{
  "crop_scale_min": 1,
  "translate": 0.06,
  "embed_dim": 384,
  "encoder_mlp_ratio": 4,
  "text_encoder_width": 256,
  "text_encoder_norm": "layernorm",
  "text_encoder_bias": "qkv",
  "text_encoder_qk_norm": true,
  "text_encoder_positions": "rope",
  "max_precond_dim": 1024
}
Rows from block 5 of the image encoder, named by matrix and row number. Rows with one number belong to one neuron. Each number is 128 + 24 x the weight over its row's rms, rounded and kept within 0 to 255. All counts start at 0. Numbers have three digits each. After the name is the row's rms in percent of the matrix's.
# fc1: MLP up (encoder.blocks.5.mlp.fc1.weight, 1024x256), inputs 156-207
# fc2: MLP down (encoder.blocks.5.mlp.fc2.weight, 256x1024, transposed), outputs 156-207
fc1.23 087:144095122147102100132144078107139109134125129144115107148137120105180145128132121139158134148149123142108146066142144117110126083103181178144152147138102135
fc1.24 108:122119108112113111175174159127108120101136126135135100126157104137151105142086124141194167140125142125145152137137165098152066148116145175083124134124161115
fc1.25 089:073156144130108120117095094108107126101140172130117143104114138139077105094126137130147146182147092157128106138164140144078142147151164154135118121134161098
fc1.26 138:120143105131097114161155129138137153117112119139152148121120110126123145171134129168128130137145137145071159120119141134140148151155111123079090119123132195
fc1.27 091:127190129122124115124132141132114125105138113128124122111128101137079112127142084102094098119116127116157095164128129122167099122126166121138141149185076141
fc1.28 116:135144143139115128127135109123082153106106126140141150084143105116129133143153104107163100138157107134158135142144109145161111084127180123122135125128129178
fc1.29 121:130124152103107170105124132165120117099132105107144163123163097119120126136097139129122112110104083101113131079167151153190106123150134137149115106153105138
fc1.30 090:147128145159126130095161119127108151165112158128120104143135123109098106127122164154148125121119120112105122112111125096089094108143157158069158095144117075
fc1.31 107:118132099110177114185114110134105152098123138129119122142141143139139132116143171128150114130155153111105097156125165110111126078111102125147150095141107134
fc1.32 099:107162133141086110118112114125141112115099155130116129130153123110150145167137088131127154107184128084120159131108117153132133144103192105116102118141140107
fc1.33 106:145166146138100125113142110156098134186140122119135106123126149131169124111145134117118115151140126105147109151129084089113138149143129145172129145135152121
fc1.34 093:133106077139089125124123121125127121120110137131154133137117090115135131114105159131076138129167137138178086098148077151196142150128132122137085168140135135
fc1.35 115:108125169109094130099147128166128115146158130136128167137122127126175071111080122120157084124136151138142131119073153140142155106140159078164118101099115150
fc1.36 113:107122097120111106110102146114153108127139149160123151100147138106109109100133113124079114165149135118114140169070116121127141127132194104118109105109129145
fc1.37 107:185150157108145125137115117110119136123146176127133114181123136143116130138171122119105118148179173163116112101124112120110117101148101106126130150119108117
fc1.38 104:165171144128116136100121124132106114100074158098164130154123097152102132146122169138126156102168102186152120070084119137109097140109098156120130129138114112
fc1.39 099:132153155143123157100153117170122155184138164170153111119129101135104119157100127144112096151113078118111092109172145131161112093148129116112116128118103088
fc1.40 090:114175115147116176143178139123096131092098075171145111139110106156126092166140129144140141109145118094153162099127164103112112083130117147150173128120146106
fc1.41 101:173136116104142129144139105133112135098136119133112092094125111142199106102155125133103108163164126169122107169128129115152119085107128143148152137136147058
fc1.42 102:121121121122142170167123136146109065101152135120101109114148130159133143162143126133136153105150136161168151070149134088119100152119134122155102091143165152
fc1.43 094:152120161126167129171104090137101130122132143101089119116132131113155121102118133117149143117122117129126102148091148151157097151089134183130144125108148149
fc1.44 072:118087138155128162159120120123101137111097149146075144148152146103136145094154125116136114163124170156105128159161098151111155081114149136141129132121128120
fc1.45 100:144138111102101096118122087181111142146154154137152106102111136140142159112134121133112152140120128134111070133144097128081130091154117174122131091101096114
fc1.46 102:133125116127141125141101082100135144117169127107123138143164128109174083119109145103122168117138148119105156143150133108151148137126147135117109133102131133
fc1.47 112:151151160148133101123123100160137153159135141118136135115159105151100113108109106163107123160111103109128147122116146114135146158131141167149151157130089144
fc1.48 089:148170101111161125149134118147150130129113120168122112122093144068123159104140125147125113129116090106156126172133109159119095117160134163134150125162108132
fc1.49 086:160193112153121150137122120140141136095130185136144101110109117092111111129175132097128143126103131130090117139134136092096133135107122122134093126081120099
fc1.50 085:098113095110111110122093105143134127167120166129098153139136159119140136145127187163101139091136097135144109146124119119112121138144115129118190158121156127
fc1.51 095:169131095104121155114119139122139121095114071147158161093125146131154136158110166136147131144160117083086125138119162095095125120090152088123137149151150124
fc1.52 078:121120119130102125152125101119097085109104150153111129100084139113151159109161144150115145130155081114129124177112052122110134120123129158170121111165090117
fc1.53 102:119143108125167111136157135112037142113115117125136111115094118117168119128136073152094147158049148099098096119145114158119103147129092144116110109088154130
fc1.54 105:123125115131127088109108175134104095121158094155105121097109097135137085118150138115115085155113132155139096128107108141119105111148125108125106126136155136
fc1.55 104:173123118091128135102153109106094092155118131147103091105141147126091112168113134143107101142112164142117137138151106099108134111159119177130141151119078118
fc1.56 086:116118129136142128096109136152112147109137087108155093089153138116106116098159143153135115141143187126107135133125115125160136118157113117137077104145076131
fc1.57 091:162100147127124097157152153151116142177116073102102120141160121101120113104112119082116108133094102179146122112134140182129115107123120117159091154132114157
fc1.58 089:128105118131123124106126181099107137064085156151144116153097147164152122132121114140128127172125103110144177100113145113149145111157138146135148145099111114
fc1.59 089:151128097075130138143171113133106106152143121119137148148134165126105154139176122147145082107115111144134133129136135148148114122103134145137125133111113112
fc1.60 102:147110148145158178128071113149111108147116131105147137147158155129112097130108122187127115079107119120139139161120138148128141166115130154163142142085109140
fc1.61 100:112142117155128147157153136121157127157130147156142133152087108147127129149134118129127153148140136117124145164135129145110122098134073121141151145141084130
fc1.62 105:137143131159141137119148121133100090142164128096129138130118124109144150155097151159123133146121165115118119132108135132140139152136189144147105128105100145
fc1.63 102:102129117113176130122113131104151098172149138139109136115098130078118168105148168141118117129130104143163165104158141097158118147147169099113121103159126102
fc1.64 107:091116155114127077132096109199147108148153157132143143146140110094116122089083107144137123109154146168115113112103110167131090138129136129141147117173159140
fc1.65 092:138125106141107156091153145137113137150130165078129121110116112139105124129122183138130061145119143111116136095123117105142096137145140155132128120131125158
fc1.66 114:115112112117153153119152128139156127138104107087132132106143142130144118116140089097157139150115137153153107108155108158136114132121112118159151119124142129
fc1.67 069:140110128154077149127101145141100148157115111092113156119131096121132138107121118124139160133170119153146094108096127142150150142159141155156146136116143148
fc1.68 110:182145115106139154126126123132095136117149135133149157143081092128134161075122147109117102104116132130138146122115096142166095122100122123130131119109111140
fc1.69 110:165105128067115147123142126154135106155119109110082114133170148146155118147132159124107100139161118119117156100085124090181142174125125126149105127166144084
fc1.70 110:109116123118162155128126140127113118139130147161153146111122170122142165107169137100162159137106157116158128152131141129117149125103128122113162147143149140
fc1.71 096:161140140155147127135079087135123121102092146060092174174148142126125166115098135127121110100142107135109123112097106114134139107160124131124154145112082098
fc1.72 093:127174133103108138134151090112138133147119141111111121118146110105110122120142124162135115112165134125128119186109110117103120139152143165147164125140136099
fc1.73 096:166131112134178110150138164178120126098097063125148127066135144139120113146144157134111156134124140173138128097106082134135153199166155102118132144121145143
fc1.74 084:147159139159111088132090123136118091127163123108157148107147131151137143126147182135122146135171151133136137111160116139144114139146154135114135127133112111
fc1.75 077:129089112133108148150146135119110136138106105147149120124163147128139121130090163121151134140125070118082141149163143133126144143108113175142112156114131143
fc1.76 093:170192133133118165116107112110136128126158105118179099112153147112131101115134143117130142163125128155085110156135160113112123129159157143126212148119158114
fc1.77 104:100114133100115158133098146145108133139122144078161131131059144145132160154142131171125136119130137156116136142171129154176127088085136087152152108142140150
fc2.23 094:123129136098117166118164136157124128088153147104134146121103151133121136139107140175093146157100137154109131150165147132105118134132095124126153108156162109
fc2.24 114:061149161111165089142102098115171113106106141098115122134078108146103102122035151108158144128187130147110140122117126156103162136133116112128111139151104094
fc2.25 082:113161134086132179146152145146174108139129131109157120150171116108135155173120149152085129093108141097101151111105138100127144127135114129128141133129136142
fc2.26 123:098125127137138146140127124142098100147140046124139131092186131134136126152160110100135113164119151093119105112143154085136118167113136151131118147140110135
fc2.27 092:151077117136101124118125122120145087131136137135104138166131088151156168152116177084152112108160173148092147142143143124131137152112129156142133111083151090
fc2.28 109:160118085161124134111139150140149130157106127121134130167108090164152172122139141119125112116073099103103138130154104150099097132147105121142124115129089158
fc2.29 113:113136117171134118130095137138129084111170131145121119133123118141149122162132136132128129164117126119095075140145081091098139182108153113131075125110108092
fc2.30 094:075101126088115095123143153135151120164123143154123138122143141147139129143117137094132165148124161176158136155120142164146135152133082114154137112130163120
fc2.31 101:163144117124075127097160130189103140142124129075108116145136136112145097107170164121145143115187117133146133158106108061140105161137143115137104155138151162
fc2.32 104:117111165098155148132182113110117150114150125121152126119113126126179166106148119178120159119127085141135118131125091121111123118099080165131175138156103131
fc2.33 111:133164109094149140163100151121099156099170139107127124091143142130091119136109151124121139116124158138139126135131130112135104101127099151106130078119145145
fc2.34 098:082128169144159115095137091117165155134120121107110085104133107109123130109110111103181125144125128101127118139125149123159132125153161111126149183130118118
fc2.35 107:174089121160169095097135129108142153130124133106122121115128107136114095107178161068106118112131133115122142114112113172078158127117107125124114153161087115
fc2.36 115:097104165128119146120107125157113099150125143136159090136170133121144136144153086151147101137128100164124145149144129134149130150095137142117151159126113158
fc2.37 109:117142089117111094148118103142115108107123176117116173124123150130113113097116181154129136144115144093120160151096160135103124155168131158132126093163113109
fc2.38 103:113106130110078142138150131133160141113151168157134144119084141100137124104154127105142104127111098111147117155168087186142100148157134136134124124112065145
fc2.39 091:140117114078157086135130115117135120121126136105097116098137135156099140128119132116135126079117174104114143149104126137131132166192141110128123101125116156
fc2.40 083:152101156112131111152090132119138093150138173141114147162125104120100156124079153132100147101102157151128139126138120132193149155125116133133169104168106167
fc2.41 103:102146129126083104103121169168121145125149172096158156167155142126107111101147118147123124124093117108175062093107129146087130183147120156116124093111129143
fc2.42 102:098137127120163128120112127102135165129114146143116126136127120141129089124102093129091128149092154115177122115112159150124136142102065137096156106113105121
fc2.43 095:157102162145142109101131099121128125116109116150160106143088107158116100120109135137104142149089122121083123079115115132159117145116112130115141133131129099
fc2.44 077:114137123177102099107078120104092093169144094104135091138146123152098133138132114135136180159140072091168117104096153147116148115124093102122134115165161119
fc2.45 101:132147134144167099112096161118163149102159125113104121161122133121086110129179092116120145104134125142129180118116134167139155142099119135167142159163136109
fc2.46 110:099137094122104126108143188145154143077083115114110118126120155128170171127176147175127091136107109162139113153161138126131109103175123097114125104118118131
fc2.47 113:101104131108087131143149072113129125067154183153121083156112122104148141110162119120098123111087163195142136148078112107142123126139111107129132106065169101
fc2.48 090:168104167122104144122142122135102127114108118129111140202117129156115102132098148143140130099140191151174123152139148158120128153102105112138130193106152115
fc2.49 086:113142156137140114164106132125117113133160118136102138116183148126132087090111102147101116126114151136133106137132165146138143124143170141121129105137149117
fc2.50 088:117130154157130162122150134127144122119092074112136107106113109115129141123183146147177142136140164111183104112123119133137107103117125147093151141114141128
fc2.51 088:141152136121118113136140120105124124127188109134076087124123137090141111139134109086110164118089143125144143136160087139139143157117105169109136109128123140
fc2.52 090:165156101151150139053109139137123103105152127118106113120139154065157120111152124117137123121109137068148141077089187108137113172112099114072118137124140173
fc2.53 105:112125135099126118122105098119148099121121090149105147180167148137117108138154153119133099153109130139152167142095148134159129154124122099102091153136114139
fc2.54 108:149140145153107121122100127100134165162145141094121133137125111157129151136139115135113123120140162148101159091092142071096111117109159163114150114093093151
fc2.55 110:169141148119159120150086151155093139128116168080155159134103142163168145095123149148079148161105112135145098131183106128146135103116155144102189109133134106
fc2.56 093:099117142101101130148123130093115187129112140106124123119090133135149110121103127111171078121137113131113119193184156097103105116081132163095157155138131136
fc2.57 100:154157127134108133117105124108110130068134126156150111113113124144137162082179136125109148168163155133124144168132127126156124126107175141139148130144140145
fc2.58 087:127101087128112147160154103138122150141127122167112138132123128176114134116078176095107150154161139119113151149149105157101113146120099161145088135177125114
fc2.59 084:117127163156171150156110108150154121140129152081140109145125121116137105140112148118117164137169129147093108154141131133131120114170118130103125172133157138
fc2.60 104:133094141131107155097158115120123113104126108135105141127070095121118149117122120136082117122160104150130147133085139122155093127196134122135061136133154125
fc2.61 102:135111112128114098146136183165146082127108095106106131124119134178104122095140100147130103134169104132140107092090152139104094133150134149139141108111106132
fc2.62 109:101114103101165087107090126151128164105102137147148117106131137150121117128121126119118166083109125076141162099107139136121107104134136132146124125144127120
fc2.63 108:113118136144096153124132105115156182107172113128137160083117152160121132112118113129128133117122124124147085106103142048076093116117142117111085152141148132
fc2.64 094:132107117117117103136128082081139126088161141110106104110137117118097059109160099165143164098124118106091128118126108110123156135142118096120097128116202098
fc2.65 092:113196130118110079129108145130163164128109134169145132111128138113154115138135091112120196133129147126106090121140118096156144140122098134098127183112095096
fc2.66 109:141089126160146077117116107109133142127144108117165156125135106126120145155142121141171104104144090159104148168109107140120083128117130121126107158115113164
fc2.67 081:111089124123114086170149101147156100116126171147181126082141116105119118147130100107104100167127083123088112090121104148118128151096129153129130113130101078
fc2.68 103:100130115161144133120121118119145122176101140127099081155138146115127134158087100139120140143137139134141133102117117130118168127169110157144117146140133130
fc2.69 110:116100127177115103125122136077176131137119079130132134119117122117152101153127105124173142112138149148123143132144113130118148138114131167103094127126192145
fc2.70 107:115122122147131127113159162139116149139094132109148114154109167114098088160100153159142133158113114122123158090114149137163151128114104112107089175134149130
fc2.71 100:106138112116157115087126114103119114095158156145111135115089119141102099147182132115158127158110143105118121125098124090152145125100115144144161110184118114
fc2.72 092:128102131113110111105126132162178110168128123129135151137146105091132118144139150103115104139103088157150149103125134104122122138092103144116128140102153145
fc2.73 095:102117127146119101123144147109142145117132125093159130151145090101154124090123145116147165155117122130116142116115118092125101095098172133116117099112100087
fc2.74 079:146104115093123162116145119140127160123163102104092106123124140106103130110113121164130102123127096125146121140094102148108128163144151102149191112137147136
fc2.75 085:141144123127088144087129105177161078123118142118125131088063107110099145142142113162097093125143116101115149152104111127120107106122164132116137152139116133
fc2.76 096:138073127143126133115141128124131080121139134148109132091117141157152118101202083100102148114155126146155129103102139151156131169113089147119073131139137125
fc2.77 090:134106113141118116152169141129112119113090136179136159157152100114123169065142101167110139115112119123149148141120138119118153130155126096137140122129135173